python train.py --model="contrastive image-text model" --dataset="single toy objects rendered from many sides on busy backdrops" --train_examples=203450 --image_size=64 --crop_scale_min=1 --horizontal_flip=true --tokenizer="word" --vocab_size=58 --loss="sigmoid" --embed_dim=256 --encoder_arch="convmixer" --encoder_norm="batchnorm" --encoder_activation="relu" --encoder_patch_size=4 --encoder_depths=[14] --encoder_kernel_size=9 --encoder_widths=[320] --text_encoder_causal=true --text_encoder_width=192 --text_encoder_layers=12 --text_encoder_norm="layernorm" --text_encoder_norm_position="pre" --text_encoder_activation="gelu" --text_encoder_mlp_ratio=4 --text_encoder_head_dim=32 --text_encoder_fused_qkv=true --text_encoder_bias="all" --text_encoder_qk_norm=false --text_encoder_parallel_block=false --text_encoder_inner_norm=false --text_encoder_positions="learned" --init="trunc_normal_002" --residual_init="zero_last" --optimizer="soap" --beta2=0.95 --learning_rate=0.0035 --beta1=0.9 --shampoo_beta=0.95 --eps=1e-08 --precondition_frequency=10 --max_precond_dim=1024 --one_sided=false --adamw_lr_other_params=0.0017 --max_grad_norm=0.5 --max_steps=5200 --batch_size=128 --epochs=3.3 --lr_schedule="wsd" --decay_fraction=0.3 --final_lr_fraction=0.1 --warmup_steps=520 --weight_decay=0.1 --adamw_weight_decay_other_params=0
Rows from block 11 of the image encoder of a small contrastive image-text model, named by matrix and row number. Each number is 500 + 50 x the weight over its row's rms, rounded and kept within 0 to 999. All counts start at 0. Numbers have three digits each.
After each channel's rows are labels from the 100 images, of 14976, where the channel reaches its highest value: "strongest on" is what is common among them. Only what is clearly more common there than usual is listed. The data: single toy objects rendered from many sides on busy backdrops. In brackets: how many of the 100.
# pw: pointwise conv (encoder.blocks.11.pw.weight, 320x320x1x1), inputs 160-239

pw.61:473552544504518459467473391495508433544509442546528474485487548501500490474476477511470406440541560585533437514531566539487418484523472495547504431450428495559485473453458456577504564545501539525429461476406589529609420466568546499492419588
strongest on: chair (54)

pw.181:479510537525467495536544482512457451552442507541488481394491470552396506512502436611475485594424412391492619458448416511496530494587555521453525489527487481570429515564569442486524534511401578468460502554508537451466507473505523469558450478
strongest on: from below (86); pine (32); mug (25)

pw.303:488583464473417501469407501447520486593499391544466540481498417433475455507564518473526461458455451474601466506562440546404505481544428440557475483547509416435402485518493452588441500458473446494472521428476486418493499538447470514531452528
strongest on: blue (63); purple (33)

pw.89:518619441539443476490544522490509516491531510456515538492553530515571474541525427562517550428566557518549541495449449483479519551604477457440497406584505480518438569530515510420533535526599471441476495491476490573471517541437446543480549476
strongest on: yellow (74); flower (27); green (26)

pw.65:483504408506485431487588531498515409483489511433496557513415482560516538564530439525524487489502464575476431506487456534530534562555550550515444556572418448515495429358497504490426493518415542541438439467494451543526532532529446483643588478
strongest on: dog (82)

pw.170:494507502465500548556499498532449436416471526473609409526578604543520445443540524510529499493493445462500481538535554529494485388523472521431502478569496430444601476510483438537435479507544538453408564375466516554415448487541446501547542486
strongest on: rocket (53); snowman (31)

pw.154:474442509523420457448527475479641547418520504530574493488430542564618570481550522456447485544479513499467520453571470466407495568519502532536428484469549458549532531480457454562510493525568612522407543520491474511518532446552520481587499535
strongest on: rocket (42); brown (32)

pw.316:472520561511496472490447460515522496569481453490519472474525434519474379440473439417425559542537472489513527344576465514456540513461652469529555530462471558592514514562505506600521607481521559497477491400535551483492525474538474558518447484
strongest on: tree (57); ice cream (28)

pw.309:521510531442483448516531567536600474507389499520491421554573446488467523555482523512588534519457533460458451427464504535419582589456433573459450446477489477565487508500530411571488490529452467485530459454482581513505550491481539650462497387
strongest on: trophy (100)

pw.234:451491590450495504518563517449497482511497413524527408451545390470596427423611552419494449485420433472422496507489545418483537484473448538436516526541468508474446399486557403348486514499500527440484569430604481479468369548410450489525372505
strongest on: flower (81)

pw.83:511536492612460472481542563552568491520448514369514535430481486569475477504453503453485509534410417479532428467441437545552480480495513525505559494429503455440522450581530516593455479463528463400473508588419567545500419477485528485478450523
strongest on: orange (67)

pw.237:471525544501527541496543491509540464504467455509462470535624466546495497597443460553525511414460538500479453434476520489408519547460477485488540400542467560487541453581460556464454495585396424482531523581496509497495507492522444593471532485
strongest on: ice cream (97)

pw.187:581502458520454556559546506571462498506445609472525478388437416481633478438480463526475455537434491543620429544489435504550490569633451512478496475643534438459521512462421538419475538542561474416484520481532545505502519593554465590495501573
strongest on: tree (76)

pw.111:431434479443526503484476454452500485449477458519613556511547366569460437473472521487473401552486553504508431474543503477541490498525506554610486415565453488512496501419540520460514572523494550520460549419503506521470528568480512518537495483
strongest on: purple (53); candle (35); blue (33)

pw.169:445525534480523451513477484599568507425456574482459414596525418594485557511556584534502505486464477500534512401532500539474490498551446505491522466585498596540515514483422651528551519533503400525555442466428507526473480501406522653551505495
strongest on: from above (97); ice cream (25)

pw.221:522550481533524339430569427465655551468480496498517477468504548581423440599534512401568547495425502532505445522416536404458488549445473477567544500543498467555461536353407472532501455542524470543467491550462514487459546447571500543478481497
strongest on: blue (65); candle (48)

pw.96:540536435529475548492532458487539531523457518414453466444486609567475582531578512439615518569487630546503526418570446447503431489570384541477491539438454454515542492434428552427581569586420554462532583430433422457508520563422464495580468500
strongest on: level (67); tree (47); ice cream (32)

pw.138:511463581532462441505496605404451456539451456429515489484495392482534563570517463494507424534453479527490453499419458497473634520449549430567520468555471501542526424540599487460469557513510450466465452453499481508503496455515466630564512435
strongest on: candle (53); striped (47)

pw.137:575531466428471530562525392427568476474440557463485463414454470538494535507402436431522495504503532531481518534408541541473463460419535511499474494523509571499399538515548470532519519521491539457458539541468494481564441498527493487480396582
strongest on: brown (48); snowman (29)

pw.101:371487480520505462548513500550565466485512473493471519499510432516499463487543476533559485508502508535514589454468536520518552530506419572540485466568543491518455519508432486500506522516533532449503580512521517506534434487515529537483455446
strongest on: purple (100); candle (35); rocket (26)

pw.257:493534566560403445462505475493548427417451616549525470536424521526498547565449541488474551447516510454500529431543455446514512519519479534473373502498523526495498466479597606469475439477492472474451447439435435589410552475541527478559573457
strongest on: teapot (35); snowman (31)

pw.174:499419400509442433512450493578512524484414469536484480456594550451512530518524399560533476548482644495454478479486592521519499560445468491487434528443483577485597538528573425592515443447454517571448459478414581544475528514435479560397516535
strongest on: from below (81); barrel (49); mug (41)

pw.109:511504584590556545504463433500433470493496571548490539470421480527457558527428516500483474541542506527413503523520549567419483518485388540513478528462499430459525503455511522435581462494619412506514502497536493504487559512514471460477523478
strongest on: flower (100)

pw.151:536613389485507499422460481417567479469487403456471577444519433614545554499553563521485535459511427574581484369523520575543471521460464390502517389511436500536508619497494521501546507523500557455556480578546455550564519513577470446450488538
strongest on: hammer (43); white (27); candle (26)

pw.168:529432528506539398487491510511488518485430426526530455466504493460492418513442497426509577552443543476517496473467559487459452523392491568502517435485552496503507448428450561491505420553449508484479424463539458554476552565457514483496558504
strongest on: pink (79)

pw.91:481464436505493501472550544430438523590479412615681410498491564479484520508429524470498514540442433635473468401453538537495540416466463419453543574484525499485472447435451539525557552565489481477439481509544416558505564551449483550463508489
strongest on: umbrella (92); from below (68)

pw.25:501628398470511427424520469493507453489447549534459514524444441450501509503459560465468496453518424501542515439589444479495517490507553409432534495508398422453440513575437550456567578428468493492471439459448496474539470428562489429554530505
strongest on: level (77); tree (34); ice cream (27)

pw.279:485594472455535576475514519475426466488533501608643537539530488455462553479525535593410537538463479532545548375591553462506506471445539529509486497480537539574532477454575651514470570449531582515527599505537470475494566515634472525553455608
strongest on: pine (52); umbrella (34)

pw.97:534491488510450526359463500495404496416568458530401513471534512450456524373470555540502475454423429480576472444450497527382480503469605581453520495555485441448501606513497501423479524503504430524513536557533566471518492517447458511475514439
strongest on: chair (30); robot (29)

pw.233:508469421512477482555605575520523463541459480479485473535505522555486423515486479421464430536512487584456453539370502462484477509478494534556449477571456474503499525553430493479522433538485604484437468479447547479625384491514599488495478492
strongest on: purple (60); candle (42)

pw.172:580516440523513562570475604543512542515505505483386465510497543479460632611479508511518417451437533362490595535506489484575515515467507510520490559457474497467483571448396549638536539481531474449580563538508508525535448584514462587562581466
strongest on: from below (62); dumbbell (42)

pw.31:454512422469498526521527537447542627430541514445515542446468481516402538511590481525546478452497543513433490603458439440531481552463492445511435596548564576467533515532454592573597540585450536518565464543507449516473452446498570503518408498
strongest on: from above (66); umbrella (32)

pw.55:588551485490490485504472433541506574466492518453469519442454541517474524451534530481474487548484601427524471499421468390517405483535523515506440609508523455504512440544525543484434510524492573478501586422395491485482504522562544428388643471
strongest on: hammer (60); level (60)

pw.261:446444600468512469538506544554549463508523467413556474607525472430495535400516523424483441551496545661441486514468454571560500528515509459536568493467436453487476491520520502638391479480426508453496483433400542520469551576484477539473399508
strongest on: from below (68); tree (41); mushroom (28)

pw.283:539545437556626543447444503495451514482554516494484498605374538489490439505588439464540557616516471502425492446527491557500486474506499496480501487509478544561501493482463536543563487519457488528484489488550423516440406548525495491466463493
strongest on: green (69)

pw.260:439472488508459475380440477390447515466325538486549521497528548558415482421488536496530506444600517600463455491523478490475498496479558446545548476574498460493470491562425524481533463494504496516487427593504434493510544567516424477508431472
strongest on: umbrella (82)

pw.43:520498512608460466509515461500534477492484574530481542623459457563506490445519532645567491537538511493516461459409612472507474501586492470543562453584497526480466507472520419464487544491520591470538502528549541502516496561576535430561453613
strongest on: pink (88)

pw.135:561372505486502561490569467572537425480528584557478411471438492601436431502421488369521469549463500478410477611534505458641576530545588469455448502502522422427499425494504546612431454483482553484466547551535574504531480588452563513468440477
strongest on: teapot (41)

pw.72:477460439484481578485505490508484479483469457546564549470527498407534612513529538530544471529487418456530420581569536562457545458485574465502459444470568411505572437510513561551570497437440463557404479365524446490527531458410439512457510499
strongest on: rocket (69); from above (65)

pw.112:531484496451507445462498544540691533491456437484428461452590465478439463566507474531505482529507467588481497445525531531641422400485506526544552383570449534565496641498509543433541612494592480474533536462462532470570440453410468495577521432
strongest on: from below (80); mushroom (48)

pw.47:477410445497520456511495556475487486552475558415489521560521464576445507584508546537441536488500507494389528508521519544536506602490477558557524546390517516447461521431598488553579602553431505439509552444484449539506543469470448440536492460
strongest on: trophy (33); candle (26)

pw.306:479541441497478369539532472542574440479435472557526518602578539618540428467474465473532451469571465507516473534412502480474544554465441508467482490626520476543617483549462461501543514519548531523557473441583553491601477503447542445494506492
strongest on: orange (55); yellow (44)

pw.176:453529501448477579525489531508513526510404547551561593476518543425467476592573470515438524481506537485451471470568523422468429526419513532585622573484522546518487437431423508461516487472356441546499503456516540497634508513524463406474462578
strongest on: dumbbell (51)

pw.93:514473498507581523499495438393613530533475529558425446455555561538405453472403493488533611619479500514553472428517503546526557505625542571547530559491535436569515468521437599519555572449568557506449525451444449467478475504487490553444598484
strongest on: flower (38); trophy (25)

pw.302:509467506468453479439461515363523474478530519480508424494521518464491505469505525541492553479539456530474473388448575394491563549532531557532514432448666442536563479470498483449550578434468497545511427543505488474473507461524378480407533545
strongest on: umbrella (26)

pw.21:434419401507468435399441439385523455522484468499486523465448493426456514471473473542487451487500472460525478488521494494490570528431546467486510515563498511531492468537418530524561560497473452529527455443474438460473502491465476575587494471
strongest on: flower (98); from above (76)

pw.230:430493365475510511531542508505489490517476671454452399477531537632568474478501519512460476416569582489478537484498529525503549537481524495553422422549478517462484476490485499415454484475536548548543413526409496490486528590504520463457514519
strongest on: blue (36)

pw.311:554517486502454582403506485537420503555593467621431502477459407484415510573581601524479500511498536448560572527547469471505514438532483457434444452553505470470454510428409434466534528492477528463548479483535501490484552421510431500465550472
strongest on: tree (89)

pw.286:513472535454496415483498593461514458562514482593557470511503513424483587515423541546545538536568511566515456449533546465513542566477444565478574491525518504458491485451499583492471496559467449540442463467521548470559564493482556433443418419
strongest on: dumbbell (45); truck (29)

pw.41:549591492506546497448572486609546520463456637500488441510474473508527470414500474439451529505568426410443503512485481498509534452509576473526552481422482479476419514490569525466531525562560529481574478563459455463520474519427523583478503456
strongest on: tree (69); striped (30)

pw.36:519511354479532516559547436514446428579585454503682488406507517454521430487446406512497555509504496486521467489563477484450517548516571490474458502469443547512464429526560539390459523481475622505548556420566553519575467557671463463480522581
strongest on: candle (65); snowman (25)

pw.33:530488454613444474488517489583579537482471477507534456490533519517438460444461478513482444548524547581495399556511509444514503543528506503536423449596525535418568571489434485533408526597508513496508489488424475552535475508465494497470482465
strongest on: blue (67); candle (26)

pw.238:399511460528455392524545444527598550528509469426462416516504470582488469523412413469495468489490510506517439500447540518440455564491523497538497431494452513469529468506482513495498523570540640540439553545517525523482432495397437449499452441
strongest on: grey (54); black (33); candle (27)

pw.37:513481523514428573406564435459570479400419488583508399496563481518577525501424472497530393445509502605543512535562543484493505536432451494570521461554552518504550592564458532529526555554532555444543512460513496477550418537450514552535368533
strongest on: dog (92)

pw.308:548512434542461465509496423490428595429460533457482483497489475611456499517430489519560441510420493575473490494461463584553470593484458473425509456634525666476382447534499432502543503511578554524404504555545529484475470440533481488493442558
strongest on: pink (66); brown (31)

pw.80:491501486507461497606458468654537565505496496452484544482489535573526411526407441515528540437494506584463525485440482445479569436559510569549384450596543454440526470504462533562506516527555556449458453514561495527510533467464456478466427490
strongest on: teal (46); rocket (38); grey (27)

pw.167:465491591498475488454504589380533397468515503453512516488702407477462490597517544391517468505422503572538533461534406446522494446543532555544454577537435462493536451423500522502499491503559549499410498470469527480553512510570462472505584476
strongest on: ice cream (81)

pw.177:548549462523570437532429461492495440476452478563651535516539422542476519425510478473472588506636435489541568479446495466511514524578432584475521468489494505496522432485452560508434521507437538418476481466529442551481596498421457629559473559
strongest on: umbrella (71)

pw.224:411506407477516430436502472448608488481523478507537507505542606599468526435425440433466540519588410499481502535479458477483513523411508470519488470521427433476527441497460516523482463471454624545435579421469460443453489503504485542418399561
strongest on: from below (64); umbrella (39); tree (33)

pw.210:517552496571534509516488409482584508489431455601423446583536526560508624510475483524482484511572558518538513529541498515446479547510493498410530454577491463459557500476480503458518562460566517508503510452482437534542431458495580489480546519
strongest on: candle (50); duck (44)

pw.141:488485549481471420467453520450504476466552529465484501494405574450548478503577383593462512493531435563552545550535550516518505402446542515531487466522475540533544600532498492467420483514525478472498523503426526531527445488496403490452445461
strongest on: from below (84); tree (81)

pw.74:452474513492469476478527426552625440521488397508395572640494537452570499579444568498511479522489528573729471462448508493527528594511499606487507489492513464483535592504498496478517496440506601486462430500435509502509430498591471475416443486
strongest on: rocket (83); from above (69)

pw.198:548598458572587495510529485493550509491483513457500508442438513521450513542519506564582445528536471514505541525535426501519492550457457554544539503552523429493494505486504575436489524581526586507549495495586503567484523494556496483499541523
strongest on: yellow (67); candle (32); green (32)

pw.259:475550440545467508447391559584524498429570493566499542564522526554507495574571445503574430498492483577488461453569495516434525408576537417499451477510524492457521532615460428452485455535517544485577500491508482510529506446427508504490482439
strongest on: pink (50)

pw.307:541466500589569410477522458447435557522500588627454506637526517468513492554558433527534484424562435528549423437557505485490558574400429461513509441603603588537443440513494539517520481560472523551540507487562412469510494536503459480423499517
strongest on: duck (79); from above (64)

pw.189:445514540512518506525509543460519452499630501500530537443514473481524442491531514412415556523535593572526442361636502434551553549508470536471519584514654417509541486519435573570503508455426527508517433522459379481473534527487513471420534464
strongest on: umbrella (34)

pw.263:483480556508497462506511480524420555575528503550357477434505386542503507445529341521470509523547503517462496524592469447424497545419504437499472505496476510514550493547509540516505585405551516493425479538478503463485540538485476477482520482
strongest on: tree (52); ice cream (26)

pw.121:492557378515405507503435503571515463579453505460418446441548527570467510531433391419569436471465532449510498536533439475520537600538563466516473428495614467507483520519509512435558441554514495441414458451422514511469463487448555540513502467
strongest on: umbrella (46)

pw.92:498505473504488350526509502507513454411415547469526419452552507536550511491460446472573441506507457532475474487475537531496487517575417495550428526576597573481591533434501468495510496522538506537505446406440568551566500502456474446486485522
strongest on: teal (51); blue (46)

pw.190:483539462439520573427523489461494433444504639545489608580468460533472663483550602472493597555538502482549476520481523514536508454468600478469466465467496532502509463568475595369425487560470556484489401457507461535466461536557530552570506466
strongest on: teapot (67)

pw.45:463508490521508507523532451494552452418429470461448508505546534558519530457429492459439455500482429448501552509406450547553464441515487549548493445592487545498489576457464559456450477524581488441534529479483538547536497555438566545525469502
strongest on: teal (97)

pw.16:437530429479412438486516503489505515519427517441456496536466443548460490519440422455532515541494460591526526521442471519506483582508393569517502534573531487555504563564523456557471509583550555536489437572476450479551353474438487439475428522
strongest on: blue (68)

pw.296:465512490467463565462593535465470369545596546405620450495520570483563411498510488582517444566497472539546493461472557513491482485525426552505544553518553478542471488529493570441411480499587548521458501507550515574491460456566577486560580547
strongest on: dog (70)

pw.173:586538521536474408524481525579553453485509486447539464477495452577527448520481456493548493511421489565512420501442495474496443499540444491498446439558564507513425436481475479489524529576550506434530527515457504509538425407463461585491530567
strongest on: pink (44); trophy (27); flower (26)

pw.246:397510472555557460432501545469530403476388475499534594452485510606475532529449489496504402370535470521472527448504551508483491578515459504500461519522551509488458408443503494393499494540407522482532533538505490444462599462533512422531527506
strongest on: level (66); trophy (49); boat (27)

pw.79:464477509555517408462517486493576454470520555437485399550583553491552490522433466425518436514452501429541469448507467537537458487429548486483472540472600539481456491487453509470454491553580457439503444455519514490526462479520440483607592543
strongest on: rocket (52); grey (39); striped (28)

pw.280:560486487549429493409465432558526436480468541423506500461532424627528514586447466452495444459461454549456448539479526503502553501589497450507539581543487509371473464470545420435510517548501433580502497498478541514471470485468496497511528521
strongest on: grey (63); rocket (26); white (26)

pw.247:502477447521468469481550562526446536468522416444446438539557533509557465519483574526489504511450526478465522447527520495528571462536593689483450443433531450562508517553532525515439432520528407421442487523408494477579442486513538429434394478
strongest on: dog (50); ice cream (28)

pw.199:656529458515436517555558537480518486506527481428448465480457478580527415523447474461391530489532532539508367574459509481419509429547425484428405415510452511527384499484491558500548590650552505532462525473542563478491466438505489494465496621
strongest on: brown (46); flower (43); orange (30)

pw.115:522462526437477496497454482568463556572549540473508524494619480566504563595501484641523487511549537503571474462438555443517440474443439588517499550538428484519470470477490498566474371475496532497492537520483523511543612558454451508467543434
strongest on: level (70); table (39); ice cream (29)

pw.104:500547536500552507551551510514505522480502575422501541442559537494491496462529488590448521447504587598530480467514432445522447492481412508538500512456480407440521444559565390523502589508421436477434494564456433429530520514512567521547529487
strongest on: flower (25)

pw.99:518491485442587504556516451592465420463528554431554519447561571477522582505510509487506492472523487488454542493521460534582422554494619460525389510500466615509501440469497416442436534528510515510393456529410492528494458587495535481614513480
strongest on: rocket (86); grey (27)

pw.266:491496595533459505442463478508533453488533576475558501519529471461514489471558437504461596523577520518459445533413526540498559452437625440520557527633523503521485487497515430539550544554559507499555517550436512542527587419409474461531515444
strongest on: ice cream (72)

pw.63:450454589553477463451445424394530437561465485500431503446580487504533434479459503441447494614510563562538562572554460442461549497452532503495513435521478438630492471581474579382483538447535512483410443423598442492525502489543513542549444470
strongest on: from above (73); ice cream (33); bottle (27)

pw.126:453536463604441415505479491508513515526483505510494477486462473520548439454473411461568424539478475547524438521387543420535469444592435556505505498541575512518566522557426479480521506552542597371495512420483450572501400500473496545489443489
strongest on: green (65); rocket (27); yellow (26)

pw.57:542461487534501490505499506468492512461524442578510505533590548636533486535478549421433503500472469552554416446501517456506539471462488518489531422579520454536439524444560560443434540469481567414476518492496511444504499580480465553515491503
strongest on: ice cream (66)

pw.245:495491541475430470436440472516603476512585520576586515515657549534434531509406488569485479517448572435433539486466633438546479469532510503506611505453385510504484495457507533637458470472430488587496495483400464549524673504483470451469529537
strongest on: chair (41); ice cream (30)

pw.253:570491465458488417451506453581526458439489466489565544481431470503522476462488498430470549518479404563491465401485494413527458509405520461512528431519517510546518468535445567531492486614487547523550545527442507473485549469514495452499535548
strongest on: black (31); grey (31); striped (26)

pw.295:522539461566470421546432464508480508540499464553536559524417464567484442520472482422490487564449524568459624508466430508518556549571508460576461443515527455505429465506520448497478545525534497507481457557526486395471484585498495576520415469
strongest on: black (72); candle (31); rocket (26)

pw.7:555502487461571556511465447564390462425465578547508590455537458500505485490533501550578453498558481563515541552516554524384490501541444495581574500433450548503616565496444617469487545401457475479453540608531394491483583506452465486588512506
strongest on: flower (36)

pw.12:505472500578544491473501632452477551389483490415526472519485530535551543613420601468495489490545454527532412464445457520429512518500438421619501574483532509579495505477457515475465561529413495517498410514513551469582433558411525438579578463
strongest on: black (45); candle (37); hammer (31)

pw.185:488443506467445591514573485495594549518493529536496485456473534474538502493611522516526486621616569514462454462487455606483529444538484576476516515516438426575494476599449540566505454586434563468537516485496502461518493521428545515548521524
strongest on: teapot (30)

pw.158:535529471546438547567521478527506460531508516516514552517509466483490539600504441516553447587539391459504330560419481435566529534519507533470556499537409475496543563481604529633445628508480593552411595477471473487476574547475538557494503495
strongest on: blue (56)

pw.105:525586531484494503513532448462553513496539515404387500435536536474479527557499489516509517546557562441559604534465488463522421473565531463467487628566462480509489433542496595559427453472490495537517454567572490524509558485501465498476554450
strongest on: pine (40); bottle (32)

pw.192:497438453450450481542548579469588541465450514553442407477520543447493528507473474460537568547545624560510521583494554539467462464542452498481498452558551479416537567596549619477641515505479602580497514565414476508551587555474554545494442449
strongest on: umbrella (98)

pw.163:473457511448570458505407495499489535498500445518597535485487504605479519505487573521449425482505493426590523439462422403462491519556549577580478503527473487480487489457465525492399463418447441562547439549536554496524566474402541541400543520
strongest on: trophy (96)

pw.285:473465562353526503481548431460562504429561513414575538507448522522522429510494561515496522454477490467424505603554481456510442605560461497546498593497441530459453503446442521572483470508462531546441487481549517485484477471411453475553610460
strongest on: level (63); boat (49); chair (30)

pw.24:505470414511574488508540430512474502451504464514435463459525447592528526514401502486533487539504421554462527477511512479488503493522493522530479467479469497533514483463427539410484486499540538599452517468524432581580506438524496631572475537
strongest on: candle (58); rocket (25)

pw.231:491523417528493544429495464493511506482471431516468530465525477491521473544501375552486437519515587570613452481430522497481483557520554476466392466550552554481451583520428468524474422497503526591507562494564498512482494429515505510471618581
strongest on: duck (52)

pw.78:446553477550451422471572536524457436533467617447416580468440547590484512450531508507516422481549551542423501511467448507469454423494460461495518402476458564497519505473462518433484490554507566566516529541504577512629471539458450488526532491
strongest on: green (81); candle (49); rocket (31)

pw.103:536512508550499556440504498431591619400492541626457461405557541517403454476559452369499449552572522497495512476497510424528487500356532559469495504430502480546530483519691460512500478448543498513461584427453435458479517500557449478448582660
strongest on: dog (39); duck (27)

pw.291:459474476496423462598560499563514480463579471541522534513499485468514544509440491485536493581536529548435474511450604512489482516458422392478513543569521546508495561550457549481507533530494413535410560419462485475507548461464476566474537513
strongest on: duck (51)

pw.131:481489445500526525456464582491463571501446494448524550496473470452431433605563483545406558490592416482472585504477447427573480526458497501514482482414521439599453541427551513542524400508464423440391468550497589473512589549465505438414448468
strongest on: ice cream (62); mushroom (25)

pw.200:535519474563537539525605581559504448488490597435463493499509609505492373494513433433432478466552532575515538479546456454435431527397562454457466493511501470514517487507535494478484398558430517480537541492409482498398522527535504469645498459
strongest on: dumbbell (55); mushroom (29)

pw.270:510523573479506545491474495533453418535487474489450441452509543463496512448446558518529592423513479414574492396473468553481607448475616517500501471462549554493462514575509562564495566550501418562512469527392445566471427472447447586631543452
strongest on: ice cream (94)

pw.183:459459494463411483482485484540518541461524536512493524554474498504550426519552455440458527516514544534544452466478437446496453496485493448518547531545568534520472452486549559507533478496585420483461540536530484569501618497565378454463589505
strongest on: tree (53); flower (30)

pw.226:491552522451404518542497453447501526567422546469510526569426533563546432435540519478530531500472465583451568505469433562610473468457585547470389458555494494481608497405433502498416509639414507440482504400474489535480552534501521418480505484
strongest on: ice cream (35)